Weights of a small self-supervised image encoder: 6.93M parameters.
Rows from block 10, named by matrix and row number. Rows with one number belong to one attention dimension. Each number is 500 + 25 x the weight over its row's rms, rounded and kept within 0 to 999. All counts start at 0. Numbers have three digits each. After the name is the row's rms in percent of the matrix's.
# v: window attention query, key and value (stacked) (model.blocks.10.attn.qkv.weight, 768x256, the v third), inputs 86-171
# proj: window attention output (model.blocks.10.attn.proj.weight, 256x256, transposed), outputs 86-171
v.28 076:460493467486470487496480476486494499459486497490460527565500528464486500506503452457466536479516522483448473494523512488496491520519499513477513484488451492510509454497500492499532499522486527549513499474512478508519513506515506473526489486488466517505484528
proj.28 082:515514530505526475467525482504494488500520509499498475509514508499502529524478529549544505502492515498502501515489501499523494513489526475480484530508506512547500507505502517462493544526526477518464514540490521481496496498481529512524533500498542484531532474
v.29 086:527488514493503511463524473500519497487515520494451505554487523514513438513527509461477516467472498495511537511489491484499462476515501536505501478509509498505488524517462499499529501503497448500488479532481484534494496532509484493502494488492495489513501489
proj.29 098:481515501504506515530477475500543510512483531510499476447499504498498515440534491509471525494515508509499464428533535506474499492473492483507475544515499483480492481527479473516485546507468544490482528489479514523461476455521516500505462478467499517516525505
v.30 083:460477497524496516524493472533525506494509542508489536486460507510542481530493471525538520530463507495513524458574485498517533481479514472491471516474522483557461482517510501554497494470467513468459463507498480505495489529477519497511514474488489504502510485
proj.30 084:503446454510476456494504503532496506479491480489494487522505486495528500497526514494457497499515461496518479510490522459505491495520487496494510472541499525460505513510504471479473507556512489544524526474506536494500451488489492515478521497521509449473469566
v.31 088:520528522495514536486484498508501468470546516471522526510498532459484499501496527491514496468495544509461503505510485522489518477462519459479506533456502519460521524535486490507530471493473477478519527511522508447502486522484508548516496475498461496447536505
proj.31 079:471457512530462495502482493511476524461511502480490509493458495503495460502464487518505527536491523469495491543447520450488472468497505489490510480516508469505481513430515517500475542490503504491499474524484509552476520507463507469500507506551485539568483496
v.32 096:480521507494494589488529493506499484480483524492509531500538533497492509558537483521522514524514481493484528484493489525472514487528485482512560483501519473455494511472475477472525523501493497490506543480513501499522474496516473502484453529506551487472497479
proj.32 091:544468500501562483536543495483520515480497511483493434526497463483479532504489525524493496481494550502510460510516499500508505500494529512525467522529465526517502498495494482505507541535537511521514487469515488532542533494475516488525546488518475475502544486
v.33 100:465536460511498486492475559495480527521516506517515511477485488539506521509504508474504479501498495551513511470520512459437453479542489518460487532438489534501517553508517520486489516446519499485478511527486551533488458451506487521456509464490502465498483516
proj.33 099:511453499464469451499509459497464449484506498489529520508466493537489470454498461495498505494537509493516486557521517545492517557487534460511494507505529483514469484551523484473522499458484496469518472489519497434471512514492517481502494518512521490538473516
v.34 105:490534524494478493501505512508532499461484483485453477500473446488519469501492482539554508493526497493498475524448466477491490521481491522485492516497477513473509526518468539521514524531530504513514464544487544538472500535535540484516482486475503453483481538
proj.34 094:491517506549481456480522488488477504489511512522538534516497501482478484489523525489433460527480499480526540479491550535492551486518514468506511533498483533487502468512451479475473450484484519521534518468503481495488509503508447479460501531507522482515471443
v.35 103:491464445509507536486528520489539547434514509480498473499477497517481438498503477482516491476519495480490530462496502510537493469503515517484498512539482504512488514504516516525493507530536477530490519499548565543481516503475496513492519496556467512490515493
proj.35 105:505473524502518490537499484509579476499457505494481525512524512503491547513500520540496581463491474487525448492486502474481509499503462518463523503502495481495551478479484534523503475492541520495496476482463501473534431469517499497477474485492479528509464455
v.36 108:494504542565527497484503515494505506505498464480454457495494521515479482526429492496519457466506515479465462523471465579534506505532504524515488475554511523514482436493476510467513495514477493507499477473481498520468459498560486455515486439482491462504492501
proj.36 109:504535495473502509504492520469532484491482512545537462464494478511508500474480504512491509485506492509535512461503529486498461492517505494514499513463464507519517541525473497537465469471516534485482515503517500501519522510530518514529561486493530520491477477
v.37 105:507480474491520481502486493482533546490553490515493515491563468513466546524524492555508471514507499474472530453525498490504520452472532531487509468518515516527481476474493491558506510517504512501488506518499494504488495548482475480513463500512495509535530519
proj.37 112:479469561499491492453467503503502504532451487493473462455436493493488469512509508477504511494511494521491479497508499459523507497505502514475478489502490430497512484503532554493494516522466481520524484473532499491527467501495520487479518512528503498509498508
v.38 098:504477536486492550496527496431546481471486474485453470513504501503487499556444510513505534495473440508515541473475471489499493524466502486537496487483522544501495497500444453495505492496529506474480516483518520523513522545503521501527462475504487468511494494
proj.38 098:481488502495505476541484530549513493506494523576522484461528492488555533463520520486465482508521527490493466488526452525496512489537479529496504525491434458489520512469519516502494498517462515548481468468455497516485488478505447518476510524473516482487507475
v.39 109:510486507478457493503497496518523512466540529476522521489496456500473498479515453533510505483529492482454467489468495477475475533499482511495519524532511516492509526556511539517507498504524513550506487510526525480486505498497451469493526491477513494517478516
proj.39 105:509464498528500532470514511500487501524511476516513490503485525518528519518526493447478491507492501526487527526513531510520499474467506445461495491502507468510501441444481513487505491467491537418512501491503511520493471477533497541496519489540525481461513496
v.40 100:496436475544482478473468498487482470492481505514462510517534492554491499486495515505495495484446503506483491483505485439484502498523465494496491467469492515511484490482519470501536518526523527537504512489486495539495486473496503454545544508466481490497486500
proj.40 108:524525501471506520523504515503474520499525502524516480466502482460530507485508487493490522521502526457513479491507510531498453498506508479495548536511511461513501519491525564483474509461438480464485485500489505489489495488496489553509486526486518497492464510
v.41 106:515512494467504510548546449495526536507480479534521494521511504499451543463522494475449511492448498523519575490549480491513529505469492492487472519478492509520568450476488462501484476491532537549511502528511503473519515490436476515527484559519521522528486507
proj.41 099:510503543487525521443457463532495504499479482474497476495499487466551515497520510518536494491509475444502478507473479517474456548430526527517518425537496486480501530518526535527529519497478439512518478493507515535522473488510501491503509512451513532507520489
v.42 106:512498500503517513503489462490487455533494531540513492458516543464504524487524501481517539516513533482484514551495487532497497491553486519528496499495524459492502488538470482500500485496474511501463538496506419489502456479518503505545498527496532480508496504
proj.42 109:520528514486477548514548510509489554450505492470460464522522499493479499490518450490510492533482533508484493467494470469505492516495504470562512519520484495506513534454552471503513516518493487490496514495488533538497538557495470496484532514525484540469499480
v.43 100:480508506534530508509492540550514534509501508504560481518500462500485490464494473532543492475506477484458503498525487489512523531477525501468500488568491498483514500466531481497446546519500512476503484531471515509479501507507504515508489477508513511456505494
proj.43 109:525520497543482510469520460528522475514507496492500554491502479514477527496506528473477505472501475532564481541491496509517451486486498497474489519481525501491539509523505493488507466546553514471495518476517490528519483442517525473529522479491473526542499477
v.44 120:502482461510462476491499478526523489461517457459551484528484507463482428492471490490452477460562455495492470491482525506522479507515516535492536501503545474491512512514498537529486507494531528476493476486516518515476448525503462476500497456515493477514469518
proj.44 111:513468511462524549479509562492462464523497500523510474460513488496491547483504547542489479512463473495489508526504474504494502514525476487495492511509500524515501493468490507496495518505515539491466490511498469480491525462500475531525499491499503474459496485
v.45 115:486535510522500525488503464476473475561471467518502555517487511508528513492534556499488508495492492497549523502507500454476508482486471458465510476491471519480518495483489482492481458482460518496482519500511468505523517443456524546501472558466507506497533444
proj.45 105:488529490484477437528499471517466526483541532547536547526552495468504525463484494466487491499526517476466494505486471543505498542523535525580503487497489535526454510496531470503510493500504451535463506524492496515490485516504505493495498488480477488520477525
v.46 115:521469513478486518507522490489484477498541548492506485494505498519501519502537524502519538518497515485478513546435488493540494486487531528513500482514487499510525483511435453469479537488516474451523537494505511514473515555519500500484484529481521531488535485
proj.46 123:517508483513516509498519485477559469464466470523453454506503494478522504488516516468514493504476491479503525454533469525522479466483489524525459491498481531461520506421498490479476497512452543535522534464477470476526512505490467500517504511505503526461504446
v.47 138:515516470457421503489467490506491505459472484501515495494452498428504476483532492493509508511536500510482471522487515453462472515479476519481533495499536475478534524525520520516524534498502455507524487534469497488498483451492485499504527508452486501516473490
proj.47 144:509507519510502516499550511523443501502542498504515516539503509536474497476534498473468462496485484493493553566508512517521520502520509468500474493505547541488465443510491480487505478496522531473520515516512499479467543483489500514497516510545502477498550540
v.48 086:494496495467544467501460504507437486476491478475491516500507525523513473498509467506492474461505512508553497505463519485484538545505482501485509454511472471475504502486449535503520508489477483486480475520494550491526467487503490525539488530496483465485465491
proj.48 070:521473496506507502541501505477533525486480505489545485545487497504513482501488502497500519482477496503530514518528473497463438456492513503504491500461511494519515488511510487522477514515472509477478515534513507484488503484518519485494485493487448531484477496
v.49 088:492493513490499483521526510516493494547505491494525481510505522497475487525492514538480438470522508523523534471512504491525530488540522507498507487522527464523499461560532506507536506491526552494497453491481475491509515498519495461483484463496514510475448454
proj.49 070:486464522427504519508509502517498525494499496538515512511461520476489487523457482459474430446521475494498507499469525522506491482449480517494509492503485518528512513485534496481469449493463499493500481486472532503499487550471507517484517512497512521524520493
v.50 099:522506499560482492473480517491507478488507537463511570487468511477490511461504511480460512508478492447453463493510515483498498547467483539477499503477508491464466516513473516513527488540504484524505517463533469486557493488469496476471501508490459469546566532
proj.50 070:510527476516513495478509500466494530442499485526537471526518479499512490498512520528492503497489495525503521477539502497478451490473494466555465528512422499472467512475483493538483506535503483518509460530482498533456497515528501455493472498488531485524473487
v.51 091:465540512487490526484513534520497470525483486503492478501515510528504525493486497493524446527484485528515515519528530511496489496513479506483487526467471478504483545478517528500508495512525441482521524507494491511486522508486545467520546498543511514566512484
proj.51 073:518474482493555536502549474474461532464506514519496536546511519515479478495553508541446525486543503482496516489488514477458549503506506474550512493532522477516550481513527470521493497506471552474502508508495508523514483501507518571462518487491485492482518491
v.52 084:528527499523502496484508522508519533521453539489536500518518505552500475514505495504540485514518499494486492464532490497531463532494436512497506511500512534472470506486494502473497529514548429479523508498511544482476504437488466491503507459537505540519506472
proj.52 076:489548466492523520527469509527507529482529521512535498501529519475497528512471501511512476478456509466509515515486542473478518488501496506489504507511470496465495540513492484491523481474536530512545476491516434505480510554493563518494456494504511509517504535
v.53 096:473513538487492502477495507533492524514480478457542506522518505488470485510498512526541500496500517481478531550537483478454482509496516429515475472503506473499537478509518469523491482509509491496455482484535497536513547538479497491477486499546502484491496488
proj.53 068:500512517507453493503525472499496480486499572529475499463504497565484532504523498512510454502455491504490523470502487503521473481511471501488511505491523502481512503492503517484482488536526496506529485546508506464508475505511477519478495518452506460507500477
v.54 096:485523508535488506569511511480481509481505500501518479499523488503495504553463454504505488493494467462490505550531539518493499485496511518508496524533468480495482465498489498518493534532510405491510499540536492506491500495503533529474518462516508543555476483
proj.54 073:534464530484531448505432470502473516478495511453526550540504521536493487452549534464515484489512500474523472481490487525503487491454467489529478499524524486530527504455517543501472530463510549505510472511441512485500482484499499517495472537468492485506478514
v.55 087:510491530482503505499491513514502482516471473510497457528474453522463512481484540499512516492524481463485565489505509459482528523525452502503539485557463534528489444479495520504480489510506462510474515454515474470516531504479520523477536501513513466530494555
proj.55 066:507501522502512497528555502504499508499543519530493518489525503537509473511544527474519475483519458484473510505462446527521521477485509479460448520473515448489446536483549471540469488486487517456496489534480526519486506502521536470499467499517496522490461540
v.56 088:552506513508485501496486480451514507522466535462481506481476542512466509505472522492492457514507479483427534510527516486506523481474529510479517552493473473473495513448487523530522457519525481508524504474501495490514501523511473531503476515478524518530521527
proj.56 070:463486485457505502485451545525474504481469479494509464497481503553529469524491519505498514483526505524504478477498460531521501505519459511534528503512541509521491476556470509504523531526583412547516441509469516507503493462491494482516478452495518485510494479
v.57 083:469474474480485496500491477512507489530456535513483529459467503512543500482498447476505514501497476488526525485516457486513529485500527487570487506495486512502482471490532506532542481481480544472548514526480502502481533524522519474497490539450534506481545556
proj.57 069:480519505512489499464508518499518507431513489505478469531493521532514475495530522506499464529487516574459497512525498518490481499490573476536479523503480481516508489526518533482489458509488523538507508474509532532543489570459459513517486470545471470528451502
v.58 089:522505483529499508494480467488506526509502525490472526463468519478506520494489551520529485502480535453474510526523518523478474503513532505470491507479535491522494535481469474521518470523522503535504513466525456486495532480479499516515498500538468512527521435
proj.58 077:533538514534515480479477429493447484508459512485506525529492502506478561462493539504487519501475484493500525464502517532521485459483507493547503508506483518511496511534480522487481520478539536516524515535467520468509473453491531492512505490465500492480526518
v.59 084:502552465502494543475534444494513503485503471489470498508495522496491482540449473498501502485504477497503449447494470482452485509491479513478486491462529496510524511502552489498468520486482549517490463485445494516519549522529464484509519531490482494512555496
proj.59 069:481530521509498526530536522544532506492509499493523503491481452517537512481512534500492505496462508501471481506504458493510469485497487492514512507511512485459482478450492515471539502476483529476488448481478513505520501496487495540488478525517494514482470483
v.60 094:516475486516515504479498558485552507505487565495461530455499483549471509494496515493453467482466514490494516474475527541535509485492478457461537467504488526475465506493520508483525484542482478511467547510461512519529520486509519513511499485524552504466547514
proj.60 077:468504464530477500475502503509478497483477467498506453440514493483493504554473478525468502480506457551467502513490442509488487522532510527541501526465541503504486461507482476505502474467558521477504493469499493537460519501476452521489479485508467515522492523
v.61 090:465502498525504517521524564493502508518492510506509476474525500487470496509476524470513447475503460463462457547538513513510467491504493452498537501509509507476498478509510537517485499500483445503513501476528469472525483479473455531468472505482532476522481446
proj.61 072:502476526466469510539463500493501493482509477515497516504507535484517510497510467505489528509503529503504576502507535482485529499472492508507519509520510488494492522550522482516491515517472495471535492557528507516477509483552556453482523518549518520522506510
v.62 092:537515514426475459499503484545513518547529504512538510519511479487509507442456475498462533492535514492525518498480521483500504504535484481486501452463534492489517481483513486500538489465502503477504486495516488525553506494483482507522468510554505473492458540
proj.62 068:480535503529497485492479493478437487459530483473531468486497532493500478564517490500552486523477501521465533549494504495477470475496500484474508552492494486492497504500534509487488478509503505527494489482516510480510504493491493459501497515536531521506513485
v.63 090:458460496472515512508495507532457534546502491482534483531500530526477465510488507496488463449474496459483486525515525502505534467484506448491468489487514515503505507488533464465482519504479506501508477497548510510531511519539505547502506503516492457541500472
proj.63 069:536510526516469495515478484504518501482516512485497503433525494532501474538554478507494512501525542428464513501527475507502489544520481513489536515506503462468520519506474527529524480491553495490525521497479532529500517480500495488515483492490488535476527456
v.64 106:491489512445473505490480528497432504493497476520494508494485509545493450484518510505490486516505486473535517476517513511438477510503508505498458486520503529465466488536545485524531508482475492520473509502517505484473502488518511463479481497415519470496461490
proj.64 110:486476486532523520493507489473514501501468518497510524502513479481487537503504507509496496489517523523532481493512485470529459467462479482522539519491520494499534534454478523476471503494486514492512470483476512495503496480468471511509514506491493519501481477
v.65 112:513493469531554541479497523479516519500491539533470499523524492494517476479488516549462512486471500516529529463482485552523450501503523472482487488526468450514469516523496474529487490474523507488491474500515491516480517534495543484532488512505522526537480457
proj.65 126:524479544491495516481518470506481487516511472519498476489497486472481480492497484474478442524515448513466495511492515472512520505510470475475496475461511528522491461500525514485493492476480534509530513501476546476535568490502494504468484513529493460485477509
v.66 108:505488479490476507470496494489597499455498515551501459479506502484475513504504472522496520454499533441495462471498458503501478460512488493515517509526516470506450498527503480489488500473533503548504486483491486489480476502510486461475498497496516517519467537
proj.66 113:529442494475505500510499495536469482487522468492498582478537487520474497474520523457480476505535506479521525472514518522491494543510511489471488478469485519512494534506556507511456503517461544483513480488484507532517524500480494488493474466477518486496466522
v.67 101:510529515478485502526494523502476476490511556487490489487474497497467522520501479432506477438490481516556465518487479488514499542566512503492526487519494477491495529494512514538468509500449473535488503473456533535494478530452463514471515499530519511499518521
proj.67 112:492498490496522517454487497517526517495472473517530491491486511522474480503503477503521513494480504437476499441543531520510490481510511493507492467527505478489549522517488489469531511471510488489470503482476477488492524557470474503495534478552476480499524496
v.68 122:517493485445529504532478540501503512499512532489501506495487527492475507515458463465527522519500484477480506500520486487509531508545494504472474489467539482499474467463483495543496455489491486533507511510469484472499543511471477482497440480523547502560552468
proj.68 139:458545478525497504467509476500501470518497515548483502526519505513509523502499524519450464452510502512524514490536473569470530490517508478510506510499522508465493510498488529511524471498508551505445483468508438486473545475493453525494486476501459477504478495
v.69 112:492504472529526486495482487521465485535453510493475502517493489533470467478488479537483468502481492528486526468498478524522479482452534487495494503511528484453470511495561478509517548492500521509467504471509480533510492519527492508480514481520443490467485478
proj.69 122:496496513491482516529534501497469514486528523484550483500488522517530478476538500444484488497511514442507515468527484508492557515524498505545486479489485503498516478495489490498470490493480486494512514499492490481434537512446526539524499531466529485485548501
v.70 116:509483496451520471476489507502482538496467503504534496517482488529497528516529503498490459500512498492534493510508505482485513467502499514480479526526512512527469494530523521509517481454518506514531488538489487485483528488470443501495478497487498490469491515
proj.70 122:493477517509495490519496497523489511491469511509523463473520518509527470520458488542491508520536487490520490470488498481526482509502516474537493527507473469460541517493504471510487567492492475543492459464505494502546501534515507506515498491530524503507509487
v.71 106:525529523489506484495489467446528474527526500484461480498524453532473498553500530504497522487519482494527490445479531519521480460498521488482529525511509481466483456509470492492510506458505513457490490469484530509494531518510496503539514480489482465511478462
proj.71 109:496523514499484469448498461538429524472463508514530491530469485499541478467476509493490465504459467514474544582508504537488504485494532521479465469496512502511500467503501505490522515496544493531536517535496492499479506477487538496525516527544476511510516472
v.72 124:525476523484507467532470479489520515526534538501497538497479495503415567531491506509510510493505486483478503479534508474504496466523508511515531477454502549483473496482477481494549523543498499524546536518540485465550541529450492515455501505503507503484537485
proj.72 128:497561506519484523471513491513518489495527534553521517488536514473519503483475511519449491520492470496528516517490515545485529480509517475474470546524529491502540532515474474503515493467528524506537474465494518519472500509539493483521498533509480541545506515
v.73 134:482533512496536507469463479514480498515471513494471511489490509483525492482482494514488464555472520503566531514532510471507507497500452505507486473459488533528494500510473482484477475493480527485507496503510518491497477482493513467507492547499457574484491506
proj.73 135:512491521528478502522549555511460524496475478508453456505493496458515532513521475471527496481471510509481495453502481497496501479499508536502445505495488494480487471480499523504518470540500514510479498515440471461493527475509477499523512503519530494468529471
v.74 103:520516453473528457537490531522470508570474493508494535513522492540496471482515458471512496571504506531535498491502509481439487445536472533523516470490487526505522484562536514519449476487522462461508518480434512523481511516497495493490499472559496459476491494
proj.74 096:532488534487501521532463560519468491520478467467475483483503523490529485517513552484531516483519494477495435458518474495567535498478527484498508522512481466487465529460507492494521531548486511514475485513528524484497465465461492506513512505502493546487505534
v.75 115:506466508473435485502502471518532518496506473486496468510504456494470542508483502507466489488521484530454462505506511446484486468460458491482535480481522524468483502483528529539510501513522512530519487566524549510494478470480455475524538507511460510568456496
proj.75 130:484512503513514462493503504473530512453506525515475471534487509510494477471519518542553503499476526498519519467510490512524483517535533495516469525517492441507521478484471488480538523473500490553469465456494505510509491514519496519561493535487481501509502470
v.76 111:483505514517557466499493482507518537465521479525450475514487488513495498442485477512490485506496503487543506517552467503545451498480500516538479491512503512483481477449548469514475453470511489539518476503541501486507523530489502475501503454529522519449504475
proj.76 112:540484498485473489526532492517496498524497531515514523503503473479484490543517501477512514516518496498466535461489497523444581503531543510469536523478523537480470507499467490475539505517466509509484472505494510497483507494510489467456475530532563509521476572
v.77 117:474535520485514492501486536506508562550536491475518453468492515507530441536463488528526476473526491505485476496480498479514504500535489486514461507482484541501502464500506516504491504539502459501483496464487540464489483495566483527516521463524451490499523523
proj.77 117:507471465530516493473521491467488505514521466508466506489528520464496558494526468435499444505484518512478525503534496511486517517443495497509475469486506493543461499457489491443529515528512476497516488513472472560490474493462494531523474495464496522486544510
v.78 088:555504508497474499479514497525526526531486522515494498521493481508501499486505512504522514539498504519464506503459498495525513487551475530481518518536505484501498521526452495484493532489514529470489515487455470463535485546511498505472518490506491525484542470
proj.78 092:495524481536490487537532504536456495507519534534497486463481493545514517490513522481487462441483497495500507519508492534483547479466522525496483524497497511476481492547518521533513514524514454461484521522445476512488503450527559507524479452472492491494495557
v.79 110:530498487510524431495473536543505479511538510512529505501500512483486503486477442483503497504469458500492492487506515519525488504529469498472493515469560483475464517545534529534488489477490469486482455508486537550491523501484480474480552501521468518509492544
proj.79 122:459505529462522539483504461521529516515461513538497470513524473485523480508476525512515481495534534478451537479500517511517499486485510494521477467511496493522526503459489527519492504507486559557506528502462474515544516521483506519520493500505480504489536445
v.80 122:485481459488529497486492492522526500535493517487454516501470454485519472503492498467467486509486493477527541463530562469527479491509508538497499516505463485538481516493478501474482522542504545464482478485505480498536476498497465466479525488555496483501527489
proj.80 142:510513494488489480516529518528497527490538537540510469448515507504506500522490444483504496571512507515511548528465520524472478535515550509471507516513521503488458520529472470503493536524479443494525526524476528499472501493468489480511467473470496534496503509
v.81 116:514485523534495479495515490529484512454529505509496478516474499530465502509499458494476475540484513474508478538490512520512529521534525499487472491495504536505484514490515488507494475484476521522513490521447462495476518482499508513524512521523524520518489494
proj.81 116:481484504500517516492536505509474501532482492482501537550552494523520526470484524511508511473513445515472508526533465496506495492537493516511525531476480509475490492524512518479505499514487521488466487487500501529519496489457449487481561535519479509508477520
v.82 120:489503503581477476506478494494521515477510460519517514498466476502528475515501489485494474509497459506466528517503542475518520502523505498532488493467451514544482476493475483506506486527465475496479499487502529504512520493488533486508517500479470520498483501
proj.82 130:489481493508522514487518512514478518549534520499501538505526490500490528484481513497510548511475514493492512498540508526478513515554499558511485488525536506445501514486489508560540554492509490515511484522546508534473504513470479526499497489485490489488472523
v.83 119:505481520492531471498492480506502502530476525469505545475470498523514504509503549433523493479481503476505534482470505518511505458527527516539512526508439524497508545500466493513515452451494475543509547481499499515496502496458500516494515542529491464469540510
proj.83 142:482493507534513523498540451515483485504456493485516482499523510498478509491519514507477464479500513528514491448527503523501500534466468482511507490563526506505486522503496538501486514535493491524489467486507480489497488480491502527494515495492478510456509465
v.84 125:484471529505473546464495496453474464501486483504495518464470479519537497542480530522460522549479494512489512514474499465484479489516485468538465495472494499479503556515391508511535489489485481467487537460517484510531529509477476524503507490482493458490540470
proj.84 134:521532518542510451489520481492494506526509477458469466527548486474450521508494476492513454493509515517512511503527512469505519527516548527440483468539512478515544518490510464455509498500514489540519485514483482503473450497504481478482512485522529485477487526
v.85 139:435530525510510480500505530473492451540500460556467519510508474511509501508514533463500476464484528537511532509488514547469519491516503473473517493521490501537464492500486493535496468488547546493469504471520502491497489458528564478506501465489493484484513494
proj.85 139:488510551510490524485499484483513551500542540491545486480518518507518484540501559484504510522513555517480476501520518481530496512485506511496466555494521529491477511523484496516508513512528485554540486505496465516507503513526503481475528471487509509450506494
v.86 130:500461477491546449521485514524517519520527489471499476523499494505536475499496434515492495472526452462495508483494481512462494516524490474491504499500463512486491492493544503505520473462501527510534480485540511478481553558506466487516509498502495498513503502
proj.86 134:474517487505492513499463470508486501478512521494506545479449520511523514475536482464488511486493547501501478497470525546529483500478460493583513473525472513552497496473482469490509508523505529490456507484517527527505489454521517504509522485524448539505517507
v.87 125:504531492483428553474493459489495489517506506495494524500491470465518491458475538515462485477495548518499453513489503476551474503528520509492521493539466472451536511541466506503498492522501469497487497460484491503471524490476516506522492446534516493518501483
proj.87 145:504455487469473462536480533480477534535505520491438516515513530491483497550518480514537520496486487446506483537480523478481501527474551530489452491480513500501492503498518515501540500462494502482499523531525509526491461547476527491461518508460537488492505488
v.88 114:548468540494481493508502499492509487506475507486475483488460543502514508507532475456470460511506490520485491509545571534495484471534498513488495459493557511545440477479504516514498493497548477501518443512500529518511499473515475478473505515559500524527484488
proj.88 127:483467494493492506512538477496514491516538531479501480519529460490491492551494493503510560493456469503486505506506496497501560527454481480507501532512483504510468513489484505496518555463459482459496522506452493494509487517463500520527516533456509473556523500
v.89 124:567504504525512447438477535504455489488490515480486465505510504531535492502508541532492507490496468512556527541512479521523499531516507505451506506463484524545482505499490515427518458496504502490490491487487507553497515543513490540520517485520513529533526465
proj.89 133:426485524489508510515555474462481502511527527492502484491521444506491496497514503497467472492538535515459478496497508477511463492501473492510490538541530511535495503536523545497441514487537488491518502501545498504525495494521531543512509501537496463508490546
v.90 123:448534538475499500511494508500459509476464479526452531515444503466485474496501490454534446477516527497523478519493503471520486494470474473482505475499535547521459500558543502535520482510493511480509485496537507468480500530527526477496483483466538508484438537
proj.90 134:516470486468500477525519553482534501554508485531487516498557521502523550512500507525515566506497468512500489500502490520464504498541477525506461501505460462433472440474501529519528493505533471476525517510505430477520524488496506550504474542450459515489495517
v.91 118:521508530534504468515491520476493486502496501482466507457553454531551484517482496524510526520471482503511535492532511481488535474479482485468460520442503454535510488506487528567492462518537485540484487480542511520480510458515479456544499494508486509528523485
proj.91 128:478478521492530506481540481476512468534528533488464477470513505517486491502501484534496512529473525506507537517506461498524492485497501511498430476486487533538497502490502443480498503506501492481481508521453500504486543517466495495457489532471484474508500478
v.92 130:505523472473457460498518499487457457497490467503499505493464492486549484504545456535510479508524502519438509507482486522488496537512484554517484517491470500494507503515473482504487492485490474501484517496497496532453460518505456514533512527479505523502494512
proj.92 134:489495514520484469522482485492494499490564514515554526457531517494472490521501470463485490502513476445510502487500539466513488509546494483533501494504481524493466508509485495465498470482513508523528490514544525497501531544494487494473524437534481471496554501
v.93 116:465489467504479540529509519497492502516486501536485500488490487515501483468450470564447500506483535464493484460484487498514486457547512512530498499498490518484473472482503518520421491538480529501482542470517486505477486511511491462505510471466518486509486474
proj.93 132:495530531488560502501522496510478518520534502462494492499532513500510479522505496481534513502507471458540500491527512512515484487496487506495461488492501480574498513536500463540526513500528496540458481532462492476471519529475476458447506488509447498461525481
v.94 117:474486521475523510472527484480492476486488506512475468504458495502524483545551440489507482522509486501471538480519520506533505479521529492495492472487509479517473505494559505477495508519526507459526547487509493492486468484503456513500492534568507521514513479
proj.94 128:500474508529475450503518500499530542522536550502496516513552484502500511526450517494481478517467530486491528503492507496457503500506504481492511515542452549505475489479501509518494487480489465450507477515490532546512531521467557489522465488462514510555505539
v.95 115:527460484533512498521500498489531527516540468500509488501500467486499553460467506521477488518517482507500488465528483499504510473496491527511488555500507487492510534472474547493487469505499457520517510522487552523470466475442523506508517518514470461509520502
proj.95 126:499533492422534524513514511491503478457486509530468504498489492525495508504530479520510512521475529475539493498511520494488491465502526414511551478475539464490542509523497499478485519502512538477481522494499542501493538513506494513462518511537517475482509503
v.96 092:499466516461474499528507489536503490465463484572502482543518516476507494494493518490495494486477535493493483492516479489512492506484526484516501487461504520544497482501520477546495471476537491481460502491494508466498516515497509498504459505483489476503475498
proj.96 092:499493509527454450506555514460460543494474545520512558498485500486500508513518457481495514525507513495500557525447514505542491542525577466474485526463497458521454512536514490427526499506497508486472528492529487517457513537473529504503511512515521487478510462
v.97 097:552490505520506468496507489482496495522526498524495493494523540511474484459477482547495461519550463438474512470518507531485462545495521529557488515501476520489527460497478464480495494530481554550522549461498519474518472494459537504481547528512493509504497538
proj.97 086:502504520457490528483497518515490485502497494524485517516558502459475461528497502506543497536437471532513473512503500451515537460462472486507505537476482514527479478469505493533519474472501453509540431521502497511556524503514495502505482477509445518489513556
v.98 087:516494522505545505469480522470532533471504495517468496472488510514448503502467506509508463502527493480537506484540475516520454478528512521454531544550533525498489574479483458485470525507486492456510470531467510483504495528483499478501485549511486474502470481
proj.98 085:461491471557491496505522482502503505492511519453459526508498492497534513488492472510534553510485519495506485539541472534531467500522512519499457475522463486546521454496524464462494489469552541497532517483504485513466507497501515503526489516547500463519523497
v.99 089:492484511481541512452465496493498534475502505503450500478512542481497489478497515504502518511545552523519508491496452480499500448504471467473535459442516516504487520516532525457529508501475479504485453499528470496457473538508491521474480495507480532515508514
proj.99 087:471494505501462491522507467497492508511484468469525508512502525477482510530524458493487494491494459533497531507528530509538490547537509507486502481464479500505508508499523531512461521521503455472527544551526507512494486514484475480504540468528502470529535499
v.100 096:504489486431520450492483504451513521517484515499533478497509543571535496502529513496538496498530467454521521540496505476543515548522500501511469471503481452482557510500525504488517520514508507530540494471472486496480581525486474468496522499518459540492498505
proj.100 097:496498487467518520455553495533498468484539483478499488500503500504494537433507508518498487525495474524498464502516511480521546488490458478481497459528518508512464497524525546515544464504495487488467481512483460477529489501525508510497535513544497444549511499
v.101 089:513525482503504517500495460501531528511495485492482522521469504529477473517535516446534485521477514519531487500521533482551491499542479460526479518524485514470541491494513497521485469484487503481451493533460526515466487478516468485537487516515505485506471484
proj.101 085:454518528480535490527526494511521485495584536543559502498533504522507489465457510507457515473499505538554507498509500527469523469481501489491480498510555485501507488485456499516495521481520515493497532476494472482534514480539564519505490543518509433517506506
v.102 084:502494510484485505518475518499488522545519515510497512567485533512524493515502491479534502524524480560548510523449479503494488472527503483466517502487566507485459500525498512516512472477458486532479514493497518473542488580491465441500541528532523501533484454
proj.102 072:454520531530521525521500538503522490471478501541523490466490544484482492474480454510460542481460508467482497476506502499504467516532491480544457499489462523484531502474497519522504506544519519452531511485486455513509503517511498539561472515539483525466524524
v.103 089:515501468464478496456512502529517521510538520489529551547533479503442547472493483553482507510493506481507519504494467517515511517464519483501475518546500516490450437523491487510489481504520474519505490508481506526491517491455505488504517493504513475500474444
proj.103 093:501528551502507523516473502466474526441534486504546442497459509474533480515466520524484493485531522483468492530539465481463513492514455495542498521552500493536512493477532536509490514489505461489536503491529533528523471494464501521528509546493478486456495538